config.toml
encoder_arch = "vit"
model = "segmentation model"
dataset = "scattered letters and digits in many colours"
train_examples = 97500
image_size = 64
grayscale = true
crop_scale_min = 0.8
horizontal_flip = false
translate = 0.06
num_classes = 37
encoder_norm = "layernorm"
encoder_norm_position = "pre"
encoder_activation = "gelu"
encoder_mlp_ratio = 4
encoder_head_dim = 48
encoder_fused_qkv = true
encoder_bias = "qkv"
encoder_qk_norm = false
encoder_parallel_block = false
encoder_inner_norm = false
encoder_patch_size = [8, 8]
encoder_conv_stem = true
encoder_layers = 8
encoder_width = 384
encoder_positions = "sincos"
decoder_norm = "groupnorm"
decoder_activation = "relu"
decoder_weight_standardization = true
decoder_widths = [32, 64, 96, 128]
decoder_blocks_per_level = 2
decoder_block = "basic"
decoder_dropout = 0.1
decoder_attention = false
decoder_upsampling = "nearest_conv"
label_smoothing = 0.1
init = "torch_default"
residual_init = "none"
optimizer = "adamw"
lr = 0.00054
beta1 = 0.9
beta2 = 0.95
eps = 1e-08
sam_rho = 0.1
steps = 7100
batch_size = 64
epochs = 4.7
lr_schedule = "wsd"
decay_fraction = 0.3
final_lr_fraction = 0.01
warmup_steps = 350
weight_decay = 0.3
Rows from block 7 of the encoder, named by matrix and row number. Rows with one number belong to one attention dimension. Each number is 128 + 24 x the weight over its row's rms, rounded and kept within 0 to 255. All counts start at 0. Numbers have three digits each. After the name is the row's rms in percent of the matrix's.
# v: attention query, key and value (stacked) (encoder.blocks.7.attn.qkv.weight, 1152x384, the v third), inputs 320-383
# proj: attention output (encoder.blocks.7.attn.proj.weight, 384x384, transposed), outputs 320-383
v.234 091:144134080136121097120115151146113165100145137143141120132154153130130133101138121144091128100169125121164139101087134129157150116091169108109113163115119139111191159138131119167097137149095136
v.235 093:149135074100135112121101129149122135094186140150090151142136138159137086113136107117126088105146121127123109126121151133169125122052118140167133146122112118089154209113153134138107141123120113
v.236 097:151090137112151112118153139138134137075120112148161121091123160126091098118117118116114094103168110132097101120114136133193117110082114168149073114121131096090145191158126151122109142125099129
v.237 098:148143095102126118129123132089141110140157129105107149106142173167112127106126131123098132104144142119145117129124113084131141132091149130167122137115116118139115168103156178130113173151118124
v.238 092:128121089145137094128120157154106126148146140117099112143151126112140132111112097131098143149158122110170152137148116099093137096107133096134126117105131129138151152118081126123131135136121119
v.239 084:132173118119150134152175166119123132131092141105146098158136141154117131103137133122143116129109124132172156122173153101098148105146150088079099115126108134114140124117106152095130129091140145
v.240 077:129126153149153171173122128133152129106127122128155114147110133148081118152152131100137110166150114141128114161142106099107147136120135103160126119141147157103114172109129131106124107140116120
v.241 094:131122089128173102147139113132148102133160147148150129121131152129134125109140167138133115133175138076118091131122125154171157116097102167157135113105106151108133185106115110100143113129098124
v.242 090:133158117126149109148123149188115132134145118134157096098146110131117094113145140143140152138145129108139127139152166151193147148100124160145110102136098148092131169142144135122150149138115114
v.243 096:158156185138103136082115149134133143131125147131154095152146115099141099180118131120107106140102104141161122140102163130154091154137109137142120127129177108133136078139142091116139161095123080
v.244 101:118100132126182106148100100151132096165156132100089155130120108149158105087104115133151160152142119148105124133126113155147132135091153127163134120116107144104128157121079152084120116141124149
v.245 085:106145112108130138099119124123095142143147138152103145144122092160131131107151134168095125133153140122177101100146118139149144152163164114121105112168151125125132099092126127156130079130106121
v.246 108:111122136172126110163138139125121130147140128139112127130143142141113115117104166146129118118158138162128081126084117122154153091151091139139090114147092135107107208113084126117125126143111157
v.247 104:112144117144151098193122134112107125156144136108099155128146137138114119127103154141152113115138115157086082138084133116165148114093107155123109116139089147085138209144121125095146116134096159
v.248 089:171148170099102096132142125120105163112080124150156130120116141135132161141158122106101136106096156079106120147141140142145139116141132121144124129157148144155143081116168131154158136098125138
v.249 097:110157139146106115162129144070133155117084122117126124112118098120102110140110148120107123133109145184111135111063168132159140107146126176128111123126123101125119156152117126109127124136088116
v.250 097:118107130091128108098083149170139092140174175138165145150114150158151119085112112134141164155143111077164146113162140150118109196106145126164147120127193156141083063120141139170098157124152157
v.251 103:138148156092109152076130132139134112112104099118149152130123142147094141155128129111146101130130142121144146110096109155077115116115152142116157144107147160151133041141138180177105141104145109
v.252 095:128117117093138112144115129128130120142146149114168082136124103121113139136123106121150155107137096067125122118163143147135120166100107140132159119145103170100082138149161122157133129109097139
v.253 087:146149140122130122120093142129139095104154117126119129150147121114144151138087142094120132138128138134161134117146127100146103138149155119118167115085200100185138078091133109120137119099151082
v.254 099:120149128127152142180157114085161167117116096122162126108144155118077138145120172111127130128101146149132102160081151129129142098118096139146092118120127184105118154178175160115138168148117122
v.255 091:154131132109123140148125149092128121156132128113165097121126165127129131121121153154125083130137150076101142134169149162138138159102114124149144146130154158113099095071157154172119160095135137
v.256 089:152138128120137114166109139167150111150182156132128122141104121163092139107130157160144162119173108121099140144105167122169139171128115134142121118122127163112074150114098116135094157135124166
v.257 093:125108116135124102179120117137102156114169147115129154106155122143099151118096155148154139141139126139098104134124125170130142155127085105148116104137087161099115207110126084135102154132119177
v.258 103:128179147157141137125135145149135116115075118146123133115123134101117170151129153135140139122102142147128123145080127152125139089144120141107090143133108123105118133184135122120117150089116087
v.259 099:131102136109112123080110147151113119121110119142108116181135132108142156144127101149087146128115159142128158111125142101139098177156163114104144119143151134141128031120131150142100125101142106
v.260 108:120113101122152112149099103124118086175149159105131151161112130145142133092097113148109159145154107078118178120166123144082118127091142123125163125109113161114108120107095153146111104144156161
v.261 095:120099145098106129152112122144132105148150163156127132164125124154132120123103159135135136112174105116106160139208144142134101180149140114131170104143109144115129137131138121126113114144137141
v.262 097:160121110110104123078120110090139138111113109136161121133119130112137110156109099135095138145114139109153141163173132121105145147128137135115168124123154137139119082121132147180128135139153123
v.263 096:102112095164175123179155152193133134116123113140114139141117123110179112109140157119116139094147148113143092129098122104164107100088143137168093126150113122134106209117096124096159150103093110
v.264 107:161137121082116119102116117133131111116139135129120116137110119094135122161137109126093138138068135114155112140095110098117123130089145098127141156142157088168144080114124149131142143096173081
v.265 103:126144162157161121168125121170133148148129134112102161140121123121138118101147141130154140135157122142091091106098125132200085107122117129166106123128109137115130210132103082092101141156126118
v.266 100:131114125126127145088088137131144119125113114130148114142125137106137116157133113111106094102092124150132127134122130142126139155120122140139109119143140115137128088137158150135126146121167073
v.267 087:140113092096151115079092103139135070112127161113127116141098100122135145110118097130146162115117147144123145118069129147112145165055141134131144125100126139129154066127137131186086106139170129
v.268 099:138136150165150125121141105164126108119136139113110156113115168167137079104124137151145111125121115162146100134154131110142112095161139107129159114087093093086155171119104109101138125128122136
v.269 095:137101124136143111148115139150110075152179135095128117105142156156122093095116162154138131106170095152089115114120113129148167091072135138128129117118135161095108217134128112117105085142122143
v.270 096:173113135120138105121101113192163098113160132117125147148110100140164108129105138146134151125130146113114111115160130130161095136118138117143158134106128088161129118155125120126087128135147111
v.271 117:123137150143131131160162144117135166107116129118097153119148142117107160136122157158138106118141115145088092124101153124124158113137107126127094133158098143092105204146123111131124133134091154
v.272 100:131115152112132156146126146139125139130136125153142108171132110115103135129121148109140181148121116119121120114159144128166082153159113140119124100164102167155086133131122087106098124115109161
v.273 093:132119137096136160071108112123147150119121149148167103169147087081115123146150126120110184131097127148123111155115133119094106116141142125139126154148113130137119066172140152150133130139136094
v.274 095:113155153132115157145174165104145148144108111148154111115151114110114141156134131143139132110100130150117088142037141097132169103071144124093074163139106148126149153162123132142158163115136099
v.275 082:105137116135149149126175097161122109111087113129066143119135150160131129117121136129160123127109131173117136104183090108106155119158145089108152102110118136146172158091133155118147103109092168
v.276 084:123162129116153124134074137166150105091167144139119116166137124165120124104126175158169137115104102108126113142106112154161128130097107148153121130143129147094122132157128072086133159140151145
v.277 100:154096110105125137091134125125140084117138142142144130107134125089126154138106081127141144083092129145077162143123119127116135115082125108136171107146136139164135109163152109157110136138138111
v.278 097:173176102145169104125122151134111118112152145136181108102135163169125104143143162156145104121137168063077146145145147186151151118109093114154139125135135109108135137127162150149115138137146101
v.279 080:179145095085124078104129123109164120124184133141104147116113136159140078117148146119129169096102137079099138148127103147193114140132134141170142104108109121116120128168180149096140137103150133
v.280 093:130134146157109133117162130088100136101131110088143103094145122098097125105116144094164132147106108161149094101039123097159119124094130149115129136109127138119095150158097092109127108121108128
v.281 089:129142128087154126129094139139162084103144132145104146144117151132191091102125159086133141110105155096077113119176103130152122122117102110131173127148143092136138099113139113085105151147176115
v.282 092:112104133107086127149121140103140137115174134125113120160110122156107130107103122102122122152151121094124124107158128122137101160151113118148138085136090159134123117106130118135115088141108169
v.283 094:110131118160165094123125145167121139130172161128136148166128136147146102097117171151119164150195125087134110103160152144172088177170114108161113119111124153111142137092084110140116130126119128
v.284 096:132118155132096161071121137085126152102122137155156120114100114097084096168161132086133093125109147104119140135136168138125127114164123142134094133162143140146124054147182140165145145126135096
v.285 096:137168117157127121144136103116129146144159162111104115099118121167133105105117141131170126112160112130150139121114132149160129100157081167161130129155117125116125217119135104088152131124086160
v.286 082:106118112145091128172130120133111187174089100127146138142121114160093153163114135115128108163144110122119110146157139100127144162125107127148115111143123134124138137095094120169120129122136138
v.287 101:163141104117128157115113118152149113102143129161156153132133140115161124156147093137098145101096148107134165122151131157131120183124129123154149158123164136149139072094161135131109118121146085
v.288 077:134120138113124144092144106090101109143157139124169124108158094088075129106114101126137161131105132159114092105142124134127135109131143138144109145114132110137152145166149111099152085103117167
v.289 086:116120117134110169129157112092102128132128109120114121141098132112136073136115113120118132114155096130160104160110124096179102096082113147173167159152151131106088136117143129108118101153107115
v.290 077:131151118161126120156127133153124157101118139142146130132133133131107115176147114156084150104120161099145121140092134123151127134127146126122171142125147121113120086131113175095134176132102138
v.291 099:122107108125152103135120147102146105147115142110142124088134114120142138121109089102096129142117175133145177134130089129114132121109128091136171145095120113164165112154165130155144116158166070
v.292 084:124163146097095151115113146110139175162123108112139137151126159156131122114145095132161099108135137118105122113141126113053167154116128143104095151136108130109085101104137125149110144142153128
v.293 083:107115118125139120114108101122112100130099105139122150107105124108110122093099120135108155164102154122149160089148128124141126110123130132158128115174150140129105118146099099106150141108103127
v.294 095:088132176130155118112155104174126120126090103134131176130118139117086181115136134118132153140092138158103136101094125167135135136122141149142118108134134133121176123189107109129119152088102110
v.295 080:121129112121110090160087095123177149138133125123140103117108130119139133149117158119129165151145157117112135152101172159083170153158152128140110092114099144103123131131129118111120135104118141
v.296 086:142147100145139107124138109114160105122107134140146123113120116119164119135088126139108121129169141112140102139137144092159099119089135142150177104125179158183139134118109138100097113178129071
v.297 079:157140104167140129146143098106148162104159108094146135134138095143158166150126099091101121106164175072110096157120116110162095123156167127128162101119173114090137151093143140156170150151118140
v.298 091:125123114117128132152125137129119126124118126081126129118121103153146093085130105130113128144111114103175112158081125107141100106118131141137160125107118110089100139124125142100153136127168106
v.299 085:114147168125114134106121154102127173131138162114125137101154125122128091156140131134175125152118114137148118109110129148065111149111111128117093142146113096044143104162126141129157139102142133
v.300 094:141157153118157151123120136143134153102154119135095100174139180167185118132152126129112134132149105105108081144139094123151141129123132142129144088123131122150155132068129142144131127133110156
v.301 083:144122117137107120094127100141109108137115130116171143130118149141077088138147150151150131124109139158128135118167119129115134112131077117136143097128117099149148167143139132120147122115128116
v.302 079:132162152134111103095143095142108126154119111159118156112138120132102146115126159160153161141139110183132153093131131162090136138080131143100151097096132120100177146168130108126157143112165104
v.303 086:110116157114130124105121153148109182149130103139127105133119108109102112116165112165152131109132135128110148128086133133107137113132092165140129131148102114048126112134149133125081116106125114
v.304 084:136131158116114104081123143146170116152153116127142119149135167130121138130137129148130088136140164153110131102136113124117152088128150099131156144106172110182136078131139121185109122099145078
v.305 098:146127115110113136110157119090113122122104125125132121110137111099076104138116124145153140124095111175128095134109125129119125110113137151171142141107128120163105150143164110154171130087164085
v.306 091:096131154095109101170128122106151120164114155134088131169128108138160136160148099132123149115111126128101136119225150115068141162146134116112126148151151142186114130105112126109115139172163137
v.307 081:128112092123137119090112146149113100150124176130153126125144109116107076064151104114117146147105126115139142110098119138129128131134157109150120115154104140100133170120144143131144105128096150
v.308 089:120143115127156120113122102134099150158123148148139125119135102133061090107142136142147147139075141181123139100112115133132157137125117149141120134128087129084118148156145149127167150122113154
v.309 104:138123123137141146111141137105151137119104152147154102076126132080099100161100101104131100129147150179151171123130148096079119143131107125112143171114161102146123093144153120144146124120148066
v.310 083:131113129124109184102099112124095104115124108129149115109119150128144165100124152093107100152125127113175110110111093124120129138135182125108116096109136098136140115104116137170156113121116174
v.311 083:121120110120111114132156144117132093143133090141105090098108154132177108155115109120125130124153128114164125106177108126144140129130149094100153132099168116152104086103122127149170108121124119
v.312 085:085124179105135120121149131187101104151123111146136153110146100117096148108143137156142150142107166147135148113110110163136149140124108146112141115118121132139178177162136158115117127134092134
v.313 097:125142119105106145100160147144131162132168124132117121132118146154115124113152116123171121130139081142105069107113141131158098157144135171105103138147128112146084135132142109109152120083109156
v.314 080:121143163124111094125107164177142119154134120120138108100116104095138117164136129133159118132127136138107157131091108118123129096151110161142139136106101089120130114121153142137095134105114098
v.315 093:093147099133150087149112162143132131122159109141128132139104100119134147131133100122110124123150157078101136143133167140129134137124126139099137156091109128047144135125149144146145154119133132
v.316 082:150126147105115130145146139119120109145140158121146134108137122129107093158111131143102120111171169114150127099139118109135122130118131137092149165092153160106104120112099145143104151159136095
v.317 088:081131111103143102165146160138116132110104132141103125159123079144116151111117134141142142158121123103122091153080148159189110164134167112134108121170109118073130158139106106080113142137090161
v.318 083:108100115135169103142097094145095119134112158105200140128145075141096153102134137113123152150145119125097131124155101134142133116083100150175164129139134137154168159127116110098132131150122111
v.319 081:136145139157097142105094094100121104131119122108131145113148161122095131083097150141149130110169113109120132096141096157129131111150103129149143134084153138162146160167137110112146133110118115
v.320 084:138132135132148113097108142144126165149132145142136134135127101127099132151135119156118093148111116118164128111133155156091124129149120148137113139107100105104096129161110106142145138117117087
v.321 079:161156117122137130121111115088115089112087125129150122086155155099097121117101117099096094143142131137156170112110096059121097105118093135114119177098155139171097107145122125152120131099171126
v.322 098:163116109130161135107116128121140096149121155151134138105127106125092136096138150136108130132118121137144103114154115097136107124161114129163135116104172128178142143128152132119127135126144105
v.323 083:133117164128130083131128149155129152133125120142126102102134105074155105146122150131102100150118160113119170154088144127102140142122098147098138158118121144081137129158146122093120130129118093
v.324 091:160139118137099101087117089130158141131119147124117090147142165137164133132126171153094142100169113107142097145149137120133141121185128114081150130093165114199143116111141134152144108118113109
v.325 086:121106135135133162106150134079127096136132127148159142127107132113113169120139144143145154153113133119145148082166109153126104132167159111147113133116093104138116178161137107114133122103134148
v.326 079:133133111166086090137118121147111150112123168114088120162095128138142113113159081086136104111152111076158089133095143120137163113125161128091167166100102129109114107112167118148130104139143117
v.327 088:120134135117118143107109103102106100125131158109158156142116105122107111111139146145151158117136143134123160093160101090080123119127145144168092176109120134174098127158128120159146088098120138
proj.234 086:148109139139174124167102114127133149098153146132116092139093144122114160115107119136141100109089131184107134126149123110098134140134124116139148140072095118135078131111128145179143141146158133
proj.235 080:126136101126151122150153108134132120179117095146128167164147135107131141146094125101122165088131105172130125159138122143132130173122174160121116123119131151141126097125112145127133129108100159
proj.236 091:134127137103097097138146077090112153141147116156097115136120121145104133127130150158096137111136070113145124124119154100107128107132103205128146130137156148099091107118127138134142132097089121
proj.237 090:134111115138144153110146144159135103155142116117156127126126121128098137097131140132159124115157139161130142109113157122144103120136127165087107112132160132119125087122124128110147132110149105
proj.238 082:131111132110121162100144104121107100141160150090124115083137137154094120125113150144163134097118148152094140109101099152099140130122125077120149177087144127162117104153150113120145147154119175
proj.239 080:125125147139115139155139111124097120148115143149144177123129110151090146088112111107115122121113151139106131104082139131133110113112149050124125121114126080156147127144147154136105126118100124
proj.240 076:169103151089089143111099128138128147141126098167078086121167120152151100111128137152165118107147159120155169137141131132096124114134098095167147190143142120120139097126093105129125093138122117
proj.241 091:162104136098123143129130140135114148100094103134079100126161115142071161171130154126147100113138127116137103129125128101110107114181154184100139150104133146126094106142143152132140141094133126
proj.242 085:146111168143128123151128168126113146152128103076136137141134141122084157128084126129153075181100129121122115115111083097114100125194114120101149143074117118094105133138173140119106133091155144
proj.243 085:075137126118145135169101175130138148172129129087128174113092157128114159113144153125113134118151110097121136170175136124095163146099122119156136091163119150145126112094096145162145122169148147
proj.244 094:161147142120113161105173134101101148094109125147122154151120121092114137153102141099128127124139054157101092132107162081110137165177106214090121129131119109097098126130130090142145148116103135
proj.245 083:155120121167113139157110167102106119114135131073162127120105166134146170094173142122135155120101169166140142145117111154127116108096100081146111153100113108138143100137129109151114166155161139
proj.246 102:155159150086147131119119136142122143128108124124141092164149107116145117147125157111133117140105145130139134154160088130087155139126108148108154155127150124153123095126156130142120172129161093
proj.247 100:148121186093103139134129151116166103107135100152132123153165132116118103113113170137136121146117121099148118134154104097102098163152124156091150139131150114128136079114133124143142163119154093
proj.248 089:081144116168114108126109097149135141109170171097079112124103145139136136122153107132098112160113126169145128132165054114158140114148157077130167133096090130154087126139117134156083105118104134
proj.249 094:148130135118124102112108083169153119135156112171147113136153141163116159122142121162105117120119105107142100155178149104099150161148104169150119092133137157140128126106136165146120168145119165
proj.250 091:151118123121134122165118162092133131160131107092115166130123124091106138110141117085146131169112127153102127120084140144118105137099116125090094119090111165103155153121124115159131100155169120
proj.251 098:084127089128137099141082156138156108124142135096091107150118093135179116099165129115139166150141164151103136156144128152177135140110164046135157147121090136109143155114113097131125090134130131
proj.252 091:159080151162129109154142104140095102149136090107087135131104106097147128147141131132151107149136111154106124120097137113156128135122154115083122141092111111110142163158165126131120150143176120
proj.253 084:113079105164166145125148150146130168122149112156113138145130119116139161145103128118154131113124105137066133151153155118096122106125125121114068106146075105091095118137123143122127108155135124
proj.254 090:130112155126133147112130120135153057117162166133082091136131130112172113101100124134135084113139139147170099117179120104147122119139146135120144128116108089123130129084112107113108095154134116
proj.255 086:118116136156162113146156158108109133128155143113080139117146092174130138120141132131152139154137187177177118127079105131125114082078158075098122143105097106109105119197146121154105119152129086
proj.256 087:130122161161121170119125147125180154096115112111135141113088133106109131112144156130113109147143167138101178163141116137141099110126158139081101148144144137134171118099174099125171163130166105
proj.257 090:148121173094151127090115130142138153095099148096142093132092115116120101115126143085113108165121147129144156112131116109143119139134079184096102130140147115105138094103153127142148106113168107
proj.258 094:168132108099128145149083102127115111133161112167112155153168181149139147148132117153114089100111110126118145143179155082088150155141134121124135128137123124134137113081123120087116126141143152
proj.259 090:095104104178137094163086108130116142168164129145138139096131138137124164113139139156120100131121136120089151151115125155111159145121131038111106138119119147135151167121145115142132096164114137
proj.260 104:112125100114130107092153137100094169101097119130128152117138108100096137127147141122159114149127137154125123103067123112158145117108113141117098144121136097085144153185144099140108152145129092
proj.261 090:118103135151121099100146144136114142130095117076152122151090070142082104105116089128115114186095144159114108101076082142152112133105105127113106132122122142101163147135137142160138136138155123
proj.262 098:097124083144124110120141084131140111114132116123103155148126118114134144143167137139124153109139148157111084083083161161146126085103151092152110124106112104098123160138106097130104079108087124
proj.263 094:155111128124115182153143163103109161134121137127108109123154160113085156156129109116158098110108105122103150122153151119073132151185110189112119136118122140104117117132127163111132136125127108
proj.264 093:114100099126130153136108102151091135149151141155112175120115123142166160111152096142130117102134135143084148136128148176132163141142125090136106082099134150108118145096140103152147109158143150
proj.265 102:134138143089103158108136168140117138115116113144149130148173163113147118141096124151131124116145137122134153152169133105138147153152128149086155119155149115137139088056125133122161170123151105
proj.266 091:091128128173145142159100131136106134135146170075106100107162133134124128127130096142106132177140159145130160112133103134140138090147129074129122110149087167119120139125113119150114093130107179
proj.267 082:096125111170153112137134131146093134112134121137146159136141126142144137115148096129141142177176167124101155166157107125155096102147129118070137153110104140109139150118126101121126163115153097
proj.268 093:142123115117120125151141153125139135123082069179197116148130134106086129141142113126148154113158077147124137143116152095105120148145133181105111123153137140112107138171128141115120129091126099
proj.269 088:103138149100098148104134150133173170112098135201173108128124141121120112161088127122159137144141083126136076100101152116087110164184128137095115093129107107083144151171156142119148141092097128
proj.270 087:108126092127153115145172159121098137105106144120105175130145143097100128126093113118149128136151059117102107156111166139124122135152155142096085111138121146078110144103142126141153133147153115
proj.271 118:161172146128152159103116111137123096145127133094143090151152149123173104110114154130105125137124173123193133166183079116105112156160110117137172138097138120157137084091147120146121130125154111
proj.272 092:169134119148093112086143147117123082167130132145113138119102153109140129107104126136106099110138169101092124125115163160126136105102156145148137138169146129137146134080109128156137153170127137
proj.273 090:108125127165105101144111088145109071160133142152071102113146184134182144113154107158135105125125132119131159132177151122122151109131109100136136112097101130119101131066141132121127110160157159
proj.274 096:122132110101102130108093123143126066131150143117108113137126130140140081110138150163097084129126142119139119109189115130108126098139101088151160106108113123131149108086138146101146125118143157
proj.275 082:109137106116125133109156089108140113102111145131179122151151127107119157162125120103127203118154118108137123115084145139104101130086107153133109176160111100127131113201126168108117123111113124
proj.276 085:140119142132145116124144130110111148111093110172094151090151121136092119120120123167115102142117109088096124130155175112099121162139137178115113138168165178079155108086110137111152109142133138
proj.277 099:092155100134120138135110133135125119158116180117113148118134110140131075098143134129123125162140127119157128107133125135172138123135131114119120131121094150095114114087106109109120103107133113
proj.278 097:110137148113159140155145160121134145145091092127123111131146094126083143111154124096098142170110155124178111104118096083104107120143094056092169131112096130130107137183128140161126141108148111
proj.279 083:109097174140127157156119106113127152145098124167097112133162144101138112141087110142115113175169102109121118102129138145111102100130136106085131115097134138088134121131133099107104131110104102
proj.280 088:151102130088122119135136115135161109103154103209134156159136148129125113154143129154129094086093090113148147124190146122130128169122113188122100070136158143120122126084118104118128139117112117
proj.281 087:106098145114120137112181124159131158134110117146142141134134136109092133120125121157138122118133120145109098101099145135175128142149132135138133114148131174115165121138164145121144099100064112
proj.282 086:113154135136106101108132151105163168156141133089177128117071139090142108121108125090119127122093174163124146150096099164157126109082141152108103160142134117141156083109124118175157167153122116
proj.283 089:124088135148149160151146166116118143129085085126165126111087109101096142169094120106145108100128131154128135131083160117090138135119156142119105129101161095171124131123149103132140148177122122
proj.284 093:108112150143113090150142098167136096147157123119088136092122111099144115126125114129120150169127181087098120146121109139167159117086174058169156139117148130093115137126134132105142106154094142
proj.285 096:127118172118120113157141162148121154142115075144159129124101107118104132159125137144124129103126110113138127144121105086118107144140097180136131102179151144123086095169153172112172130113120081
proj.286 082:131124151158107093103090134117126155142167155067133125098079107116128121088166120129118155120115144126160127164102103132110151118095111129151114174101139130175164124142165147137126131100130120
proj.287 095:126160146129136115144119148123121122139117163088122160125154122111138140120130122143145153166148147157144153119091127126155123112122153094098133167116131129107123128124107102142112088146130096
proj.288 075:102145104078129176126144131125140082135092134167149125099166133151175112108152122144133126117099140144092117094140140152138110106111126165104146129096128148059131103122130110120131125132122104
proj.289 083:112140124079103150108119132147134099138090094166137160106107140094144188129139153154140136134122081105092150130128111148145110111108154150137104106148102142130135131089096132051139120112099155
proj.290 077:185114076133165117100125121132138122157139147102109130157171140089100179118078141092150133183112153140144143136122121145134151119126161135147158130109134145164145147168082125105148124135108126
proj.291 095:131152160168115148146166128150089137152138144122150141131122140141109102105170148128101141147130176118173140125137112122094104111119137033096155156092146169156087143116118113113118129082109110
proj.292 076:135139105155086158124143109169078097148148109121114123146169093139158142130134145161120157110110130163137162145094122125180099099116127135108136123152149129164180117158128147120114161122089112
proj.293 082:134087107119129140102152140124133108113145151067110151107185114115127119114136145097118106141093146163136161174139123140123120118111133094085134127107157165153142138132183114149143110148147102
proj.294 082:166107114127109136147095173115135155129181150122173072131116145177137086122096112109120083132119146116143111123131111105089138130083137100108137176086137130114106072084153146173154111150151139
proj.295 078:146115094127177099152131141130133189150136133097109140116166121133163139102141103132141136110114144162151128103143120107096127135152119098159123172114126106120133111143169147159140104139125107
proj.296 092:124102134089150149144107093155134129141117113138085156148109173089112168138106141108145142134124102153123094129149152097069161106130175098134098091114087133126123112160097136152136122081096188
proj.297 077:103155179148108120109117087106148134170111129084079104093090118083127163109135111140121162140080111136153153132103087133077144141129145123135162088111125130136150138140117111102128131073167116
proj.298 086:146159162091124181134168129108143097139105148163114144099108147089114147163118153130136142120133093139119159132135142138121173121138146126119136080114144128181156129107141115123115148105113117
proj.299 086:140117116150114151105150134126151106093151079162150116144166150170118110154166127162135168100125177113152136162162128116130150108127091138108144112162171131135170133120118122172100152109125081
proj.300 088:135164118124149111099132099105154119121075115145140138124121102118098178114111135131165158141156099117139119148136092128098125110144159147140090167119124092102127145154096140115120145152113091
proj.301 083:118096158126117104183149117120118168126120082165145149142130145102105133175071105120140081089101109133084122118161134114144159109106164171114096073170121124085141155136144137142100101161144158
proj.302 080:151065104093097124155093130115112144108145148116159145105091130114161098104123157146139106112124134098114092102151121150131133178157112156149151146099083115089120105057144145125091114153105165
proj.303 089:144112127107109075119102136107147171102163131165132136152101134172157126173137158141093114117135125139095095128121181162170110178112112197140137105144136146140129148100130156126148114110097163
proj.304 086:146107086141173147155118136143100112151113148086117096124130116129138112103165100108128117149121177127165108148144099131079134109092136097102122147104115156091103133163122151144109132117129109
proj.305 094:089127112133140128150143124151119122113148107189122180120111140115128107142132147139143130111133090077088134124128190097158129106129108163139097082171114162150150127086129114099119115166072120
proj.306 089:083119088095107097128121175117129154124125110117168166129122126158118117130141137134132092105139159135094167116113141160168172119078092072157132175150146151110145126140175127127107140135097133
proj.307 073:104126142138113200128161168133135145116141180154145108098143117123150173156135147110127100124118103138147149118109118125120117133138098092123149108076157145163093106100118119141124125110179142
proj.308 083:138106109103090123141180108140106129091150097171149157144161103148166114151143156146137098091137105096115150131133170112149121099135151114122132091133160140126127120086143118129122129126128131
proj.309 095:084131136153128115165154112149137150152170091099145124149139104135164148131163167132116163131106129092106117167149132155166162114106105095139109115124109163158164115119109110118126126145122157
proj.310 078:166108161117170147124149113085098123146162180102174138088142092121138125110141167100112130164084140129138170108147070150130100085110134133095133120088132140179112149120125138115126159123158111
proj.311 082:099172113136124123122081098154109069131086144094114102130126112158120158092137146134141136175138176126147181167102083157115109107127132112124145184080130132136119131155161117087142127111085109
proj.312 085:133143138162133106149094136091102136162167147095160133094134119127113100108114126116102088115138181098136122128120162124102135151130135150128120192117157102107080076086176150188116163138158141
proj.313 095:141147117090109151154134094103107110129103114137146106155112111141170144159116130107117126098143096129119112152134161113120169116094118202149136094110108153160141135115142108117118115122094116
proj.314 078:145168140138134129097159098139168128154146119143102124106093128123160134097103148143128132130125127084112097128169163167148112139125133123126123159132152144085098135108074135156147138163083139
proj.315 084:123139134144124135110121115143103104133121113162103105150120158108161138138159135146106160153096158141175155148113106121127124124186153131109145125191174092159142132149151135146110117145139099
proj.316 081:108123127152108114186113142129152126127129150120142165128154101122140117148121111139100112119103153145141135129156120145091151117146120059165151183139136121130115139155151149184131119136112122
proj.317 088:155137153083092105135134101140157126144175163167137156125068142137116123090115139137121077094144074151091122147103164104141132154105112182136144139129150092148136120103137144128140099094111132
proj.318 083:122123150104132135125162155104157086125108124128096126136157153095091146123097082089138091159096137147153119130106103106128171100127144120139131128162142084100087113149175152113103101120126134
proj.319 079:106089136161160088148136163144142118136121105162103116101157105101141145138098123134146088147127115158137103113123127098085137098146131088140146123121115123098115108145167128152147092105115147
proj.320 085:100125115128083132150145104137132115118120129128137115154158114141123134139141109129124149049110137147149145150135159118133137134088092157084112123163111115151114113089123130153121143168095100
proj.321 078:095129155133125140146121146103095129139111134093083151091116133125136103164137136138148126164130133140134142100165106182115138102101130063134123092108092140144128154145127086109099137152106131
proj.322 094:121124154145157139174124149131112158137104093148081166129129134114121161153125109140115134142107112115104095095121172116121156108104144109124102061151124147125132150103123119117146070103117148
proj.323 080:120118120134139088122098155145160160118159106146174127128126176118144086109114130106107117099125129140116103106148156171114128157108146155125113164169141104142135122134136133157141147132094103
proj.324 085:116093115181177152124132127120098142156089087080102103140118132155086147090099125099156156150111144133133119132168080141043127086145175114177119167145081119105130114183135160123130140122143142
proj.325 083:115100171109148157100184130085144108133147101178177142106125088127096118149140171163123093129123129112098171157105134105149106108127117148145108119141141101100151099116143155126095151136110137
proj.326 079:121118108147123130092155153102109139115108113133099141145153120141152144135095119107133141160142149133154128137143128157130146141133099093061137097133117127118135140147151072104148124127145119
proj.327 089:134128125163150157116153142084104101120152080113174136145168111111142120168134142166106122135105159112154150117141163156108142099080125089099133100109155156103115146123165117131120149156144128